A small spectrogram autoencoder, trained from scratch: log mel input.
Rows from block 0 of the decoder, named by matrix and row number. Rows with one number belong to one channel. Each number is 50 + 10 x the weight over its row's rms, rounded and kept within 0 to 99. All counts start at 0. After the name is the row's rms in percent of the matrix's.
# convs0: first 3x3 conv (decoder.mid.0.convs.0.weight, 128x128x3x3, standardized in use), inputs 70-79, a 3x3 kernel for each
# convs1: second 3x3 conv (decoder.mid.0.convs.1.weight, 128x128x3x3, standardized in use, transposed), outputs 70-79, a 3x3 kernel for each
convs0.64 089:51 42 43 52 48 58 56 53 47 58 54 57 48 59 51 46 56 57 44 47 39 46 47 40 50 56 49 47 57 47 51 57 52 51 50 47 31 38 41 49 52 55 57 55 50 38 53 48 43 57 49 41 49 49 52 57 50 54 55 50 54 55 51 51 46 38 52 40 43 57 47 40 59 65 59 52 60 48 62 55 44 48 51 56 54 46 54 53 51 52
convs1.64 096:49 55 42 52 63 53 49 51 47 42 46 38 46 48 58 66 57 56 49 50 47 56 40 70 69 48 81 54 56 57 41 43 52 50 41 54 50 55 60 60 54 54 63 51 55 42 58 36 54 75 40 43 50 31 54 51 60 53 59 47 56 57 55 53 38 57 63 63 64 62 67 61 35 47 55 44 56 44 48 49 47 43 45 45 41 34 41 50 54 56
convs0.65 116:45 53 59 54 61 47 53 41 39 50 52 58 48 65 51 50 44 48 44 61 52 61 47 52 47 37 51 55 50 51 45 54 57 51 74 62 51 56 64 58 59 53 35 38 52 41 51 56 53 52 58 64 62 60 47 48 57 49 41 47 48 31 46 56 63 59 56 50 70 48 57 48 59 54 47 52 53 56 58 55 55 54 58 47 45 44 54 37 32 52
convs1.65 113:44 42 47 68 62 60 64 53 41 57 50 63 39 45 53 43 37 57 37 43 49 52 46 51 38 48 64 41 50 43 46 46 38 48 43 68 61 50 53 38 47 53 53 63 51 53 79 47 36 31 72 66 74 38 38 47 63 61 48 54 59 45 37 43 38 40 51 56 53 39 49 56 39 46 38 50 47 52 63 48 56 51 67 47 41 49 43 59 43 49
convs0.66 115:61 53 35 54 45 33 43 35 36 54 53 60 59 59 51 55 62 50 59 48 44 69 59 58 57 48 48 61 72 55 53 57 42 47 39 28 54 58 55 29 40 42 34 40 35 55 75 66 48 62 57 51 59 58 48 50 52 51 51 51 50 51 41 52 52 47 48 46 49 60 52 44 44 49 43 52 46 52 48 48 49 40 36 55 46 44 48 30 43 50
convs1.66 108:45 54 48 55 51 50 49 52 50 48 51 39 49 20 38 45 38 45 43 37 33 39 47 53 47 24 59 44 46 43 47 51 55 46 49 54 44 37 35 47 49 39 58 57 46 43 45 40 52 60 52 42 57 41 49 48 57 48 44 51 42 40 49 55 49 48 37 49 45 32 47 32 53 56 47 41 45 44 50 47 32 51 53 55 53 50 47 53 49 53
convs0.67 092:50 51 56 48 44 49 43 39 34 53 55 51 47 51 48 55 47 54 43 55 49 54 62 55 55 48 47 72 62 61 53 58 49 47 45 43 52 51 47 50 52 44 44 48 39 47 48 47 70 55 61 70 60 58 55 55 52 54 44 56 45 49 50 54 63 61 57 55 51 70 53 59 51 59 49 50 60 42 53 48 51 52 79 65 47 63 46 43 46 47
convs1.67 085:51 55 52 54 58 54 52 53 51 49 32 55 64 46 44 38 42 43 45 09 49 61 27 55 44 43 45 50 55 59 51 50 53 57 52 51 58 39 47 64 62 46 51 57 60 45 39 28 42 52 49 64 31 45 59 54 45 56 43 41 54 52 51 45 46 34 42 33 51 39 47 44 52 53 42 52 45 44 61 52 48 50 52 61 45 53 51 61 57 49
convs0.68 120:42 40 37 47 45 48 47 51 61 51 65 51 57 62 55 58 51 61 37 46 56 49 52 59 42 52 56 65 52 53 55 52 59 53 51 56 53 44 45 45 46 53 31 30 41 45 46 43 52 44 49 57 53 57 60 51 52 52 56 61 38 37 44 53 46 56 50 53 63 54 57 62 58 58 52 68 63 65 64 64 62 60 57 56 63 58 55 55 59 47
convs1.68 119:33 39 55 57 50 71 62 50 59 53 48 50 47 45 55 53 50 76 56 74 33 36 35 27 49 46 45 53 53 53 46 49 35 33 49 46 50 45 60 49 43 63 53 55 82 37 57 47 48 51 61 50 52 54 54 43 61 49 40 48 55 49 63 41 45 38 52 47 42 50 51 37 49 47 68 49 32 58 43 20 37 42 49 44 41 40 38 53 39 46
convs0.69 120:47 43 49 50 50 47 59 52 50 50 56 58 56 49 57 44 52 56 48 25 43 46 51 46 60 68 59 52 57 53 54 52 51 40 49 48 28 34 45 49 45 50 46 50 50 42 54 43 48 55 50 45 44 54 52 61 57 50 46 54 58 61 55 71 66 54 56 52 46 56 54 52 63 63 57 60 52 53 58 55 57 56 49 50 51 32 32 64 49 47
convs1.69 121:55 42 49 66 53 52 61 53 43 67 63 56 53 57 47 49 26 33 33 39 32 40 69 51 50 58 52 59 63 60 52 46 59 57 53 60 45 54 65 57 48 59 60 55 54 47 52 32 66 71 66 35 51 37 53 56 34 53 40 67 53 57 51 49 46 57 54 44 56 40 39 51 46 45 56 47 54 63 39 43 36 55 56 56 53 33 48 54 47 52
convs0.70 102:52 55 39 44 54 49 32 33 55 48 64 58 45 53 57 49 51 50 49 66 45 36 50 53 44 46 61 47 45 48 62 62 65 59 68 53 33 30 30 43 57 57 21 43 60 54 44 52 66 57 61 62 59 65 47 56 57 48 45 57 52 46 45 54 59 50 44 64 40 41 53 58 53 52 56 54 51 45 47 48 57 48 65 53 38 55 36 32 46 55
convs1.70 103:39 36 51 50 67 49 53 62 51 40 55 57 49 44 53 23 36 60 40 43 60 54 46 46 41 47 66 56 57 40 48 42 42 40 45 45 64 55 55 43 59 48 54 45 43 49 46 35 49 32 64 56 45 77 56 32 60 36 37 44 46 44 53 39 32 60 45 44 59 38 40 59 54 49 73 49 51 54 48 52 70 58 45 48 57 50 48 49 43 50
convs0.71 062:50 46 46 39 55 52 42 48 52 52 49 43 43 35 47 51 60 38 60 62 54 55 56 62 52 40 57 51 45 51 37 47 51 48 50 44 35 49 58 56 57 50 46 62 38 73 50 49 52 62 56 54 63 45 44 61 52 40 51 58 60 39 46 49 49 56 57 63 52 44 34 63 44 46 48 53 54 47 50 53 57 49 52 37 39 35 47 54 38 60
convs1.71 069:50 53 58 69 54 54 57 53 38 72 50 60 49 52 56 42 38 57 46 51 57 33 46 49 44 50 79 57 65 52 42 61 55 50 65 47 53 46 55 46 59 53 56 59 65 42 47 54 73 61 67 66 37 60 55 40 52 44 50 51 47 39 58 51 42 48 46 48 55 47 42 48 53 48 37 43 47 50 48 51 45 56 62 50 64 42 41 53 60 49
convs0.72 105:46 52 51 46 50 49 47 56 53 56 58 55 51 56 61 60 56 72 52 59 33 49 61 48 66 47 57 58 43 50 45 56 52 37 53 50 42 59 52 32 62 60 36 49 64 54 58 59 52 53 60 61 62 57 51 52 62 44 51 55 47 50 52 46 52 51 55 50 48 57 65 60 55 52 69 53 47 66 56 56 65 57 48 50 59 45 59 61 48 60
convs1.72 100:50 46 52 53 58 46 42 41 46 54 55 41 57 42 42 60 37 34 50 51 64 52 38 68 47 47 53 47 43 56 54 46 58 63 53 64 48 55 53 64 60 57 52 53 46 39 63 45 55 69 39 49 62 48 59 48 50 61 47 46 59 46 45 47 45 39 53 57 43 30 55 46 43 44 49 44 51 45 47 51 53 53 58 46 54 50 52 54 49 46
convs0.73 140:60 61 54 51 43 42 59 55 56 51 64 55 48 71 57 73 55 61 45 53 53 51 32 47 77 51 57 52 45 49 60 65 64 42 52 57 48 54 52 59 48 49 27 47 54 46 37 54 38 45 46 51 63 52 54 59 59 61 63 59 45 51 56 55 54 52 51 39 45 63 49 45 62 61 60 63 61 57 68 60 56 59 50 45 77 50 59 67 48 48
convs1.73 150:45 56 49 60 53 62 39 57 43 45 50 38 42 53 38 40 31 54 52 41 49 46 50 59 39 50 42 53 44 49 38 37 43 32 38 42 42 50 57 57 51 57 45 56 65 47 70 51 70 58 46 50 42 30 49 60 57 32 48 58 48 41 60 33 56 41 41 42 46 49 63 39 36 36 53 38 39 43 43 49 58 42 52 51 45 49 46 48 60 44
convs0.74 076:45 48 40 44 51 51 50 39 49 45 40 55 42 48 51 56 68 44 58 62 36 45 46 43 59 46 46 58 55 38 46 45 52 35 43 43 53 44 59 48 39 41 30 52 52 47 58 44 59 67 63 50 69 64 44 48 47 41 64 47 49 57 51 61 47 51 55 57 47 68 33 45 49 40 52 53 49 48 51 53 47 58 56 55 50 42 47 58 26 39
convs1.74 083:66 58 58 62 48 54 51 55 56 40 45 66 59 43 46 43 59 39 43 62 59 67 57 43 63 54 54 57 47 41 56 57 50 63 62 43 58 53 66 50 47 52 57 54 74 74 59 47 56 62 58 70 65 52 36 43 44 57 60 51 38 52 48 57 49 35 51 56 37 41 61 52 53 49 47 44 51 52 53 57 55 44 46 52 47 48 45 43 51 47
convs0.75 103:48 50 42 49 41 44 53 43 51 57 58 62 53 60 57 47 51 57 50 47 39 57 40 50 51 37 54 55 51 56 52 54 54 57 50 51 46 33 51 44 34 42 55 40 53 49 48 56 46 47 55 40 48 53 57 56 55 49 54 47 52 57 56 45 55 46 44 53 46 52 50 45 47 65 61 44 67 61 60 70 57 35 55 46 41 52 59 45 49 66
convs1.75 104:52 53 50 56 63 57 48 55 54 46 39 35 52 36 44 43 45 51 64 40 41 50 38 63 56 56 73 53 49 59 40 53 44 44 53 49 54 46 45 51 51 55 52 46 56 59 53 48 57 69 45 36 49 43 55 59 45 51 62 52 61 66 49 58 60 53 61 75 54 54 72 65 47 54 46 45 48 50 38 43 46 54 44 40 55 41 47 60 55 59
convs0.76 074:52 49 48 57 62 55 39 45 38 52 54 60 38 56 41 52 56 54 52 64 54 36 65 34 60 61 52 54 42 47 59 52 57 52 56 46 51 42 40 67 44 37 70 59 56 64 59 45 64 61 59 71 63 60 56 53 55 46 51 38 47 53 40 52 60 50 51 50 65 43 64 53 59 67 61 50 44 50 39 39 50 62 54 53 45 61 36 56 54 52
convs1.76 085:38 43 47 44 54 55 60 55 54 59 69 73 37 49 56 41 45 58 60 37 53 50 40 74 46 41 57 51 62 53 47 40 41 56 59 54 71 48 55 53 53 68 54 53 63 70 60 69 25 48 50 49 50 58 44 40 52 62 41 45 52 48 57 40 43 37 42 49 54 48 52 68 52 46 56 41 50 53 38 42 50 53 54 51 58 49 41 56 55 71
convs0.77 082:50 40 46 46 46 49 46 50 50 67 62 62 54 57 49 56 53 55 68 53 59 35 34 51 57 51 58 43 43 49 45 54 54 41 50 52 29 33 45 30 39 47 35 44 52 43 43 48 50 43 49 52 56 52 57 51 49 49 53 50 45 49 47 59 52 53 53 57 50 48 38 47 58 67 72 54 60 59 68 70 60 62 62 58 46 57 50 53 63 52
convs1.77 101:55 47 48 54 45 51 54 48 45 50 43 56 39 43 40 44 60 28 56 50 74 41 32 52 37 35 49 45 56 61 48 48 52 49 53 61 49 56 52 49 47 50 49 56 47 47 65 45 62 61 43 53 50 34 56 52 48 52 50 38 54 57 44 47 43 60 51 47 47 55 54 53 37 41 38 46 63 50 34 48 37 45 59 47 44 42 43 51 49 62
convs0.78 088:49 48 43 42 45 43 49 50 53 54 50 54 46 47 55 59 61 53 56 57 52 49 55 55 48 62 52 53 50 54 53 49 54 58 58 54 47 50 48 51 59 54 29 33 33 49 50 47 68 65 60 65 54 70 48 57 57 50 40 47 44 46 40 53 46 57 48 58 54 51 54 58 57 57 55 49 51 51 57 58 55 57 67 69 48 59 52 51 63 57
convs1.78 075:46 53 64 49 60 54 53 46 53 47 49 78 57 63 59 32 25 45 65 68 61 32 37 46 30 59 61 52 60 43 44 52 52 50 47 51 44 61 51 51 42 46 49 68 50 44 42 52 51 59 51 53 54 48 45 59 55 53 59 63 49 58 59 54 41 40 62 50 57 65 62 56 52 29 52 48 49 49 42 32 40 41 53 47 40 57 30 57 53 49
convs0.79 070:41 51 45 54 44 44 48 53 52 63 57 50 55 49 56 47 50 60 50 47 38 50 48 39 44 48 48 56 45 50 50 56 49 52 49 55 63 49 59 37 36 42 38 44 58 37 53 41 57 49 36 59 65 47 56 56 59 54 52 52 46 43 49 48 51 44 48 48 55 57 41 38 67 68 73 52 61 55 61 63 61 53 54 64 42 47 52 66 52 54
convs1.79 081:55 65 60 49 55 57 63 53 59 44 41 55 57 56 62 28 46 53 63 48 51 45 39 48 44 22 65 62 58 58 46 36 52 48 55 40 59 65 64 58 51 42 53 60 52 52 60 34 50 71 61 46 47 46 39 46 40 61 37 65 65 54 66 54 50 74 57 65 58 65 63 59 36 46 61 40 46 55 39 31 39 52 43 44 49 40 49 49 54 48
convs0.80 072:58 49 54 54 64 48 40 43 52 42 50 48 53 55 32 53 55 51 47 42 47 46 52 47 43 38 44 60 51 55 53 53 54 54 42 44 54 50 50 41 45 61 44 41 37 56 41 56 58 59 64 50 56 53 54 35 43 53 45 54 48 57 49 41 40 47 60 69 32 35 42 32 54 49 50 53 48 46 46 39 43 69 49 52 51 35 51 50 49 53
convs1.80 058:40 36 39 44 55 43 52 36 38 74 58 68 55 48 43 48 32 38 87 78 57 64 39 45 49 51 53 41 35 39 57 44 44 44 45 40 64 49 67 72 67 69 53 73 77 42 41 62 59 38 57 46 57 57 59 48 52 44 49 52 55 60 53 62 59 44 37 50 47 48 51 49 59 43 54 38 40 49 46 51 61 55 48 55 49 43 56 37 50 44
convs0.81 110:52 52 49 51 55 50 50 46 54 54 50 51 46 52 56 51 59 52 54 62 46 51 46 47 52 54 56 49 54 54 51 58 48 54 54 41 53 55 55 42 52 42 33 46 44 52 48 45 59 56 55 54 58 53 49 53 51 58 51 46 47 54 50 46 55 46 55 46 46 66 43 59 46 47 49 54 58 41 64 66 53 55 59 42 54 49 53 66 46 57
convs1.81 103:51 43 62 53 56 51 35 48 45 44 56 63 57 50 56 33 53 46 93 49 54 93 45 56 89 47 33 57 48 45 50 53 48 41 58 46 37 35 60 51 43 63 19 51 65 47 52 33 54 63 54 37 40 32 55 60 50 45 56 48 42 65 49 36 28 28 45 48 36 56 44 54 52 44 42 30 48 49 18 34 49 46 55 43 47 44 53 41 49 45
convs0.82 116:46 57 45 45 47 48 50 45 46 64 50 53 57 55 56 54 53 56 55 54 47 56 58 63 71 51 50 52 45 53 57 47 49 47 56 51 25 39 51 34 56 53 29 55 41 59 56 56 52 52 45 51 49 50 55 58 59 52 56 60 49 59 50 54 61 62 46 49 57 63 50 68 61 53 52 66 63 65 67 61 66 64 65 64 66 59 66 68 50 67
convs1.82 104:46 48 50 58 52 44 52 51 55 41 47 37 49 53 43 37 40 36 46 60 27 65 52 40 61 47 46 47 49 68 52 52 48 69 55 48 50 52 46 58 53 55 55 42 48 45 53 46 50 53 63 42 66 54 44 44 65 48 50 55 49 53 50 50 36 38 42 52 38 28 59 49 46 56 45 42 51 43 31 42 51 53 39 42 49 49 36 46 45 35
convs0.83 101:40 50 51 43 52 54 46 42 42 53 61 61 57 50 61 54 55 57 51 62 41 49 46 43 60 44 64 58 59 49 52 61 47 57 70 60 39 49 53 48 35 48 40 51 59 48 55 54 61 72 74 57 64 69 55 67 57 49 45 51 51 48 47 60 60 49 44 58 63 52 51 55 65 59 56 59 56 47 59 54 53 58 62 51 55 47 41 63 45 56
convs1.83 091:37 43 56 50 67 60 67 67 54 52 68 37 33 43 48 23 35 71 45 48 54 52 37 48 51 28 74 57 57 56 45 51 54 54 51 61 55 69 76 61 57 55 37 48 41 63 56 31 34 57 54 58 51 57 40 39 65 49 41 35 51 39 60 45 54 45 49 41 45 48 38 56 52 54 40 55 54 49 44 46 40 47 63 58 59 39 55 51 38 55
convs0.84 116:53 55 47 51 42 48 42 49 56 51 45 47 48 55 56 50 53 48 50 52 60 52 51 52 51 49 48 46 54 41 62 56 52 39 47 50 44 50 47 42 43 35 49 45 42 63 59 50 55 54 51 57 50 48 48 62 48 49 55 48 59 51 49 67 69 53 63 46 58 46 64 53 64 56 48 56 42 43 63 64 57 53 68 54 58 60 55 54 59 37
convs1.84 124:55 52 50 63 52 54 42 45 46 45 40 38 49 39 48 45 36 39 56 50 64 39 52 57 72 35 47 41 46 49 49 54 46 42 56 53 50 46 56 41 51 66 51 49 56 80 42 50 64 45 66 30 51 59 38 66 56 41 45 53 45 46 54 56 30 45 50 36 48 42 52 28 53 51 52 42 37 40 46 54 49 50 54 49 59 50 45 43 55 53
convs0.85 094:43 49 44 44 49 49 36 30 47 53 42 51 56 47 52 46 44 61 61 54 47 47 47 47 38 29 62 54 61 51 49 47 53 48 47 41 48 61 65 52 53 59 42 51 49 51 48 52 55 64 54 59 53 47 53 55 53 50 56 51 49 57 50 53 66 54 52 61 41 39 50 51 55 59 38 56 60 45 57 67 44 58 67 50 47 58 43 42 59 54
convs1.85 087:54 55 60 62 50 56 50 59 58 48 56 49 53 42 56 60 55 46 33 21 46 42 52 32 68 62 21 49 52 50 56 63 50 52 64 45 49 54 62 48 68 62 40 61 52 44 48 50 46 54 44 50 57 55 47 51 39 51 41 37 53 34 47 51 39 50 68 36 56 58 42 45 48 33 37 39 48 58 61 61 47 49 57 54 51 57 49 44 56 49
convs0.86 067:56 50 42 60 52 51 48 50 58 57 46 51 54 59 57 53 58 54 30 41 51 38 55 60 51 43 53 49 39 55 43 48 47 65 74 51 11 43 19 38 48 42 43 55 54 54 52 47 64 68 63 60 61 60 50 53 51 51 50 46 43 47 43 52 40 43 67 49 48 59 44 57 57 51 61 58 61 51 52 43 62 65 52 59 58 42 50 61 47 62
convs1.86 074:57 48 60 45 55 58 45 47 62 59 50 43 53 35 47 41 23 44 53 42 33 68 44 42 56 34 66 50 41 59 46 37 46 41 60 61 65 55 62 58 55 42 45 55 48 33 48 47 56 66 62 43 55 36 50 38 52 46 56 68 69 47 66 51 46 60 43 47 50 51 51 47 39 53 52 48 54 55 44 38 55 55 52 51 50 52 50 42 55 53
convs0.87 149:52 51 52 50 50 51 55 54 56 54 62 51 57 63 56 54 59 52 36 43 51 37 41 52 46 53 51 53 55 57 55 57 51 52 52 43 27 55 45 33 58 50 39 52 42 44 58 50 47 59 53 48 52 56 53 59 56 49 54 56 49 43 51 56 48 53 52 40 46 46 38 43 67 64 47 67 60 54 62 55 50 61 44 49 59 48 59 53 49 48
convs1.87 146:48 51 53 44 47 57 50 55 49 33 48 40 38 50 48 54 57 54 45 43 61 54 37 61 51 41 46 54 47 50 44 47 41 48 47 48 48 48 54 54 54 48 46 45 51 44 59 43 35 57 49 41 57 49 43 48 55 53 42 72 51 46 72 35 60 59 51 58 58 52 51 55 42 53 50 43 44 42 45 53 45 50 54 49 38 48 42 48 56 51
convs0.88 090:56 52 62 49 39 49 33 33 45 57 45 59 52 52 39 48 45 46 47 49 64 45 51 52 56 44 59 48 49 50 48 56 51 49 60 55 48 50 61 49 39 42 31 42 47 68 62 59 57 48 62 67 64 76 49 52 51 39 49 39 52 45 45 52 68 63 48 58 68 51 50 54 53 55 49 45 52 52 46 48 53 57 63 64 55 55 45 46 42 49
convs1.88 107:54 26 37 48 56 50 43 46 46 54 41 56 50 47 43 46 55 49 55 64 59 32 46 40 50 29 59 45 46 56 40 60 61 51 59 51 42 37 55 43 63 53 36 68 63 55 61 28 51 48 35 51 77 53 45 45 56 38 61 54 49 47 66 45 61 37 36 52 50 43 50 56 45 44 44 47 44 44 63 43 44 50 55 66 50 37 56 44 49 63
convs0.89 059:51 60 44 49 53 55 36 36 51 45 49 57 39 34 46 48 45 52 50 52 48 54 32 44 39 48 44 59 50 54 54 50 52 43 45 57 44 40 37 44 37 58 54 49 55 46 44 48 62 59 60 51 52 64 57 59 48 45 47 59 43 54 57 38 52 57 45 54 55 44 46 42 68 55 56 39 54 49 55 50 52 54 56 53 54 44 42 50 60 42
convs1.89 052:55 59 55 51 56 60 65 46 55 57 50 74 32 49 61 48 60 60 71 56 38 46 51 48 56 41 42 56 46 57 51 57 31 61 53 59 47 52 68 59 48 54 45 65 61 64 56 57 57 50 65 56 69 63 64 47 50 53 50 51 44 51 39 40 54 68 51 41 42 48 54 57 48 29 60 48 54 54 42 39 55 36 55 70 60 41 53 60 57 54
convs0.90 072:43 54 46 52 52 54 38 45 53 62 48 68 46 47 52 54 47 54 61 54 54 51 62 56 52 55 67 56 52 47 46 31 41 50 44 40 65 61 59 50 57 47 43 41 35 51 48 51 56 57 58 42 69 61 45 42 37 54 59 52 40 50 42 51 58 52 45 41 56 46 50 51 45 45 51 46 46 47 55 58 52 53 60 47 34 56 55 46 51 56
convs1.90 076:78 57 56 51 44 62 61 62 37 52 50 48 47 44 50 35 48 53 40 28 38 36 61 60 24 45 40 39 58 48 52 60 53 56 58 56 55 63 57 49 53 54 54 57 57 54 61 50 53 47 49 57 57 62 47 41 37 41 42 39 58 44 53 53 40 47 51 53 52 43 47 56 41 31 52 49 53 54 58 51 63 44 51 60 50 43 55 42 52 52
convs0.91 061:55 38 33 50 44 47 43 30 38 57 46 49 54 57 57 46 59 50 63 62 53 49 58 40 36 56 50 40 47 35 43 48 43 58 54 46 35 40 28 26 40 50 46 55 53 40 50 44 68 54 61 66 53 55 48 46 40 66 50 50 40 57 50 57 61 37 56 70 44 42 60 51 62 56 57 58 50 58 60 49 61 62 58 45 43 50 32 35 49 36
convs1.91 066:47 58 49 57 48 45 63 51 53 39 51 57 39 42 72 44 43 56 34 31 64 57 36 53 43 43 53 49 75 51 60 60 66 69 61 56 66 60 65 48 56 52 57 55 64 39 45 68 51 31 47 65 59 60 33 47 51 38 42 37 38 54 45 34 39 38 42 37 50 63 46 53 45 39 36 36 58 47 46 41 55 64 55 47 49 53 50 50 58 58
convs0.92 112:44 43 49 48 50 62 43 50 62 56 53 52 55 55 49 45 53 59 49 36 54 45 46 46 38 46 44 35 52 48 63 65 51 53 74 58 21 44 43 36 52 56 52 63 69 46 50 44 53 54 56 50 49 50 51 52 50 51 52 47 50 44 43 51 48 47 52 39 48 50 47 44 64 67 55 61 66 56 63 64 43 56 58 67 61 52 58 42 52 47
convs1.92 109:46 56 56 59 52 55 46 44 39 55 37 39 43 48 44 51 49 32 46 08 84 54 48 57 50 46 65 48 54 36 51 33 47 53 50 50 52 52 56 45 55 54 48 53 57 54 53 35 55 74 40 47 62 29 56 40 40 56 52 40 55 65 53 54 45 54 52 48 65 54 32 52 36 40 43 34 47 50 41 49 42 43 53 42 42 47 44 58 55 56
convs0.93 069:47 45 45 46 38 41 42 44 48 55 53 63 47 60 43 48 58 50 56 47 48 52 37 56 60 61 55 45 45 45 43 43 47 42 50 33 51 65 52 49 50 50 46 57 55 55 59 65 60 60 66 56 77 82 53 53 44 49 43 45 53 42 45 69 46 54 61 56 57 54 41 49 53 53 62 54 43 51 57 45 50 61 46 46 43 46 46 46 44 51
convs1.93 072:56 56 60 65 53 49 53 50 50 47 39 51 44 56 57 39 30 48 42 52 41 53 58 61 26 26 62 45 53 56 58 60 56 59 63 56 57 67 57 48 51 61 55 64 60 66 58 53 60 37 43 77 64 28 60 52 59 44 43 52 55 54 52 52 41 43 46 49 50 46 44 44 41 55 38 61 48 43 51 55 49 54 53 60 53 48 46 62 53 44
convs0.94 083:49 55 49 48 44 44 49 44 39 52 60 60 61 55 51 44 56 55 58 49 70 53 57 54 69 45 57 55 58 44 52 54 59 41 60 47 54 76 63 51 53 57 29 45 46 62 59 58 61 65 60 53 61 63 50 48 49 47 53 58 53 47 53 63 55 41 53 56 58 54 56 42 49 54 54 55 41 57 58 58 66 61 70 62 49 52 53 47 45 50
convs1.94 112:43 60 53 57 62 60 37 55 48 51 61 39 69 45 43 63 23 48 53 45 50 33 50 50 42 16 54 42 57 58 46 50 46 48 38 49 48 49 46 46 42 58 42 47 62 29 35 25 58 68 71 76 56 81 53 46 49 50 51 57 70 44 59 43 48 49 48 61 53 47 50 42 67 55 51 49 53 48 41 44 39 56 66 47 54 51 44 48 57 56
convs0.95 139:53 52 57 41 53 52 46 53 45 54 71 61 51 57 63 55 48 56 55 61 82 46 77 63 72 76 52 56 52 55 54 59 59 52 55 54 54 48 58 42 55 58 44 53 59 42 51 55 50 53 51 61 55 55 66 52 56 51 59 54 49 60 57 49 52 52 51 50 47 56 50 54 54 56 49 62 63 59 55 59 51 51 47 38 45 47 42 51 62 43
convs1.95 110:53 49 50 50 55 49 49 53 61 42 45 45 47 38 36 39 40 42 39 12 38 55 09 63 48 54 48 50 55 44 52 51 49 58 58 53 60 54 47 67 63 56 49 50 63 65 54 63 53 51 40 39 39 48 44 50 46 50 49 48 59 60 51 47 51 71 49 59 62 51 44 50 41 27 62 45 50 41 53 49 51 47 45 58 54 54 54 58 51 45
convs0.96 138:64 59 43 55 50 54 54 51 66 63 41 53 51 49 59 55 53 48 50 65 52 41 45 57 44 53 62 33 45 49 49 54 64 55 44 57 55 62 63 50 55 47 50 43 54 59 63 51 41 46 47 34 41 46 50 64 50 56 63 54 60 58 53 55 76 42 53 46 61 43 42 66 62 55 43 55 58 54 50 55 56 48 61 43 53 56 53 64 45 71
convs1.96 161:40 53 43 38 49 59 44 55 64 51 49 45 54 48 52 41 44 59 61 51 49 48 39 36 57 49 51 50 41 35 65 52 43 48 51 49 47 53 46 51 43 68 45 58 47 47 54 56 41 40 48 45 34 49 44 38 56 52 54 50 57 44 50 49 60 36 43 52 54 46 51 59 41 36 63 56 54 60 52 62 42 55 51 39 66 55 44 48 50 50
convs0.97 075:56 50 55 53 47 48 53 54 42 49 58 57 51 40 48 57 46 59 52 46 44 47 42 50 41 68 59 57 53 57 60 56 56 48 47 45 43 44 31 48 43 54 48 32 54 47 54 45 56 53 45 49 44 44 40 46 51 60 62 46 51 44 48 64 65 67 39 67 40 47 60 51 41 57 54 44 55 52 50 60 52 61 47 41 70 42 52 52 58 61
convs1.97 078:48 61 66 58 61 66 42 46 48 50 53 60 23 47 58 32 45 54 55 64 33 49 64 45 46 47 46 51 57 38 57 63 54 49 52 52 50 53 60 56 46 40 63 48 51 49 46 55 46 45 49 51 66 63 64 42 50 54 48 50 63 44 43 43 35 45 44 37 52 55 52 43 50 51 49 53 49 50 44 52 52 47 50 57 56 62 37 47 45 56
convs0.98 090:59 59 49 50 52 54 58 60 62 50 36 40 58 51 46 53 51 42 64 62 53 61 61 56 48 56 55 66 55 36 51 38 35 46 52 44 36 40 38 46 47 30 42 48 63 55 51 44 47 38 43 51 49 50 46 47 46 53 46 41 52 39 46 44 47 53 40 54 63 49 52 53 49 50 66 46 50 61 46 53 45 43 50 59 54 48 57 53 53 53
convs1.98 103:39 51 48 44 45 41 56 50 43 51 63 67 60 56 46 63 55 50 51 80 64 60 45 52 81 58 48 48 47 43 54 52 58 51 49 41 56 31 49 51 50 67 33 49 52 54 68 60 52 58 64 18 41 37 60 62 60 50 51 51 59 56 51 45 47 40 44 46 49 65 65 63 47 42 48 46 50 47 50 58 50 55 41 43 51 41 39 63 52 60
convs0.99 079:41 45 53 51 38 39 62 57 47 51 73 55 48 58 60 55 45 54 52 36 55 51 40 58 36 68 50 50 53 52 47 53 49 50 44 46 57 45 50 61 45 53 40 28 44 51 59 46 37 46 51 56 54 44 47 41 56 48 52 60 47 53 56 43 74 49 61 47 25 68 54 50 42 65 43 59 59 51 50 45 54 47 52 37 62 49 52 45 52 70
convs1.99 091:56 60 55 52 60 59 51 56 58 51 64 48 53 49 45 40 30 48 52 24 76 47 49 61 50 64 41 52 59 50 65 69 60 53 65 47 43 58 39 37 50 38 46 45 50 55 42 59 46 58 71 47 45 46 49 54 56 56 60 54 43 35 47 34 47 49 40 58 53 42 44 42 45 42 43 57 52 54 62 49 53 45 50 44 48 55 37 59 42 35
convs0.100 088:50 58 64 51 72 56 53 60 48 47 53 48 50 44 35 54 44 38 58 63 57 50 64 53 42 56 52 60 53 59 56 47 58 54 61 64 57 56 52 53 54 47 44 49 54 40 46 31 49 60 57 49 49 48 43 51 51 46 40 54 42 48 50 55 58 65 28 60 49 36 59 49 25 47 57 38 49 50 36 54 45 38 66 55 32 62 45 35 56 40
convs1.100 087:53 49 51 52 44 37 58 63 51 56 62 59 52 42 54 55 44 37 43 26 77 37 26 62 57 30 71 44 52 44 61 55 48 61 40 37 39 47 52 56 63 42 56 46 48 35 41 57 43 55 59 58 44 59 51 44 47 54 42 44 53 49 42 50 37 83 51 31 67 59 35 74 47 44 59 48 50 47 59 55 50 47 52 58 43 42 59 52 55 48
convs0.101 067:51 45 50 37 28 39 48 49 52 50 49 57 57 51 50 45 61 62 42 28 46 52 47 56 54 38 50 54 49 56 48 43 50 42 53 54 53 53 39 50 42 49 53 58 43 50 59 42 43 49 56 43 55 45 31 49 51 50 61 61 51 36 45 62 46 39 53 50 37 54 46 29 46 52 56 46 41 54 53 46 41 49 44 47 49 49 54 42 42 52
convs1.101 068:44 53 51 61 48 61 54 55 61 49 43 39 62 60 54 56 41 32 57 50 53 23 57 41 65 63 47 47 49 43 46 43 47 48 65 33 53 50 40 51 58 50 57 56 51 50 56 71 47 39 63 52 62 54 48 51 42 44 46 36 57 40 37 60 39 54 63 53 47 59 56 58 48 42 50 63 56 60 58 46 52 47 48 41 46 32 40 49 53 50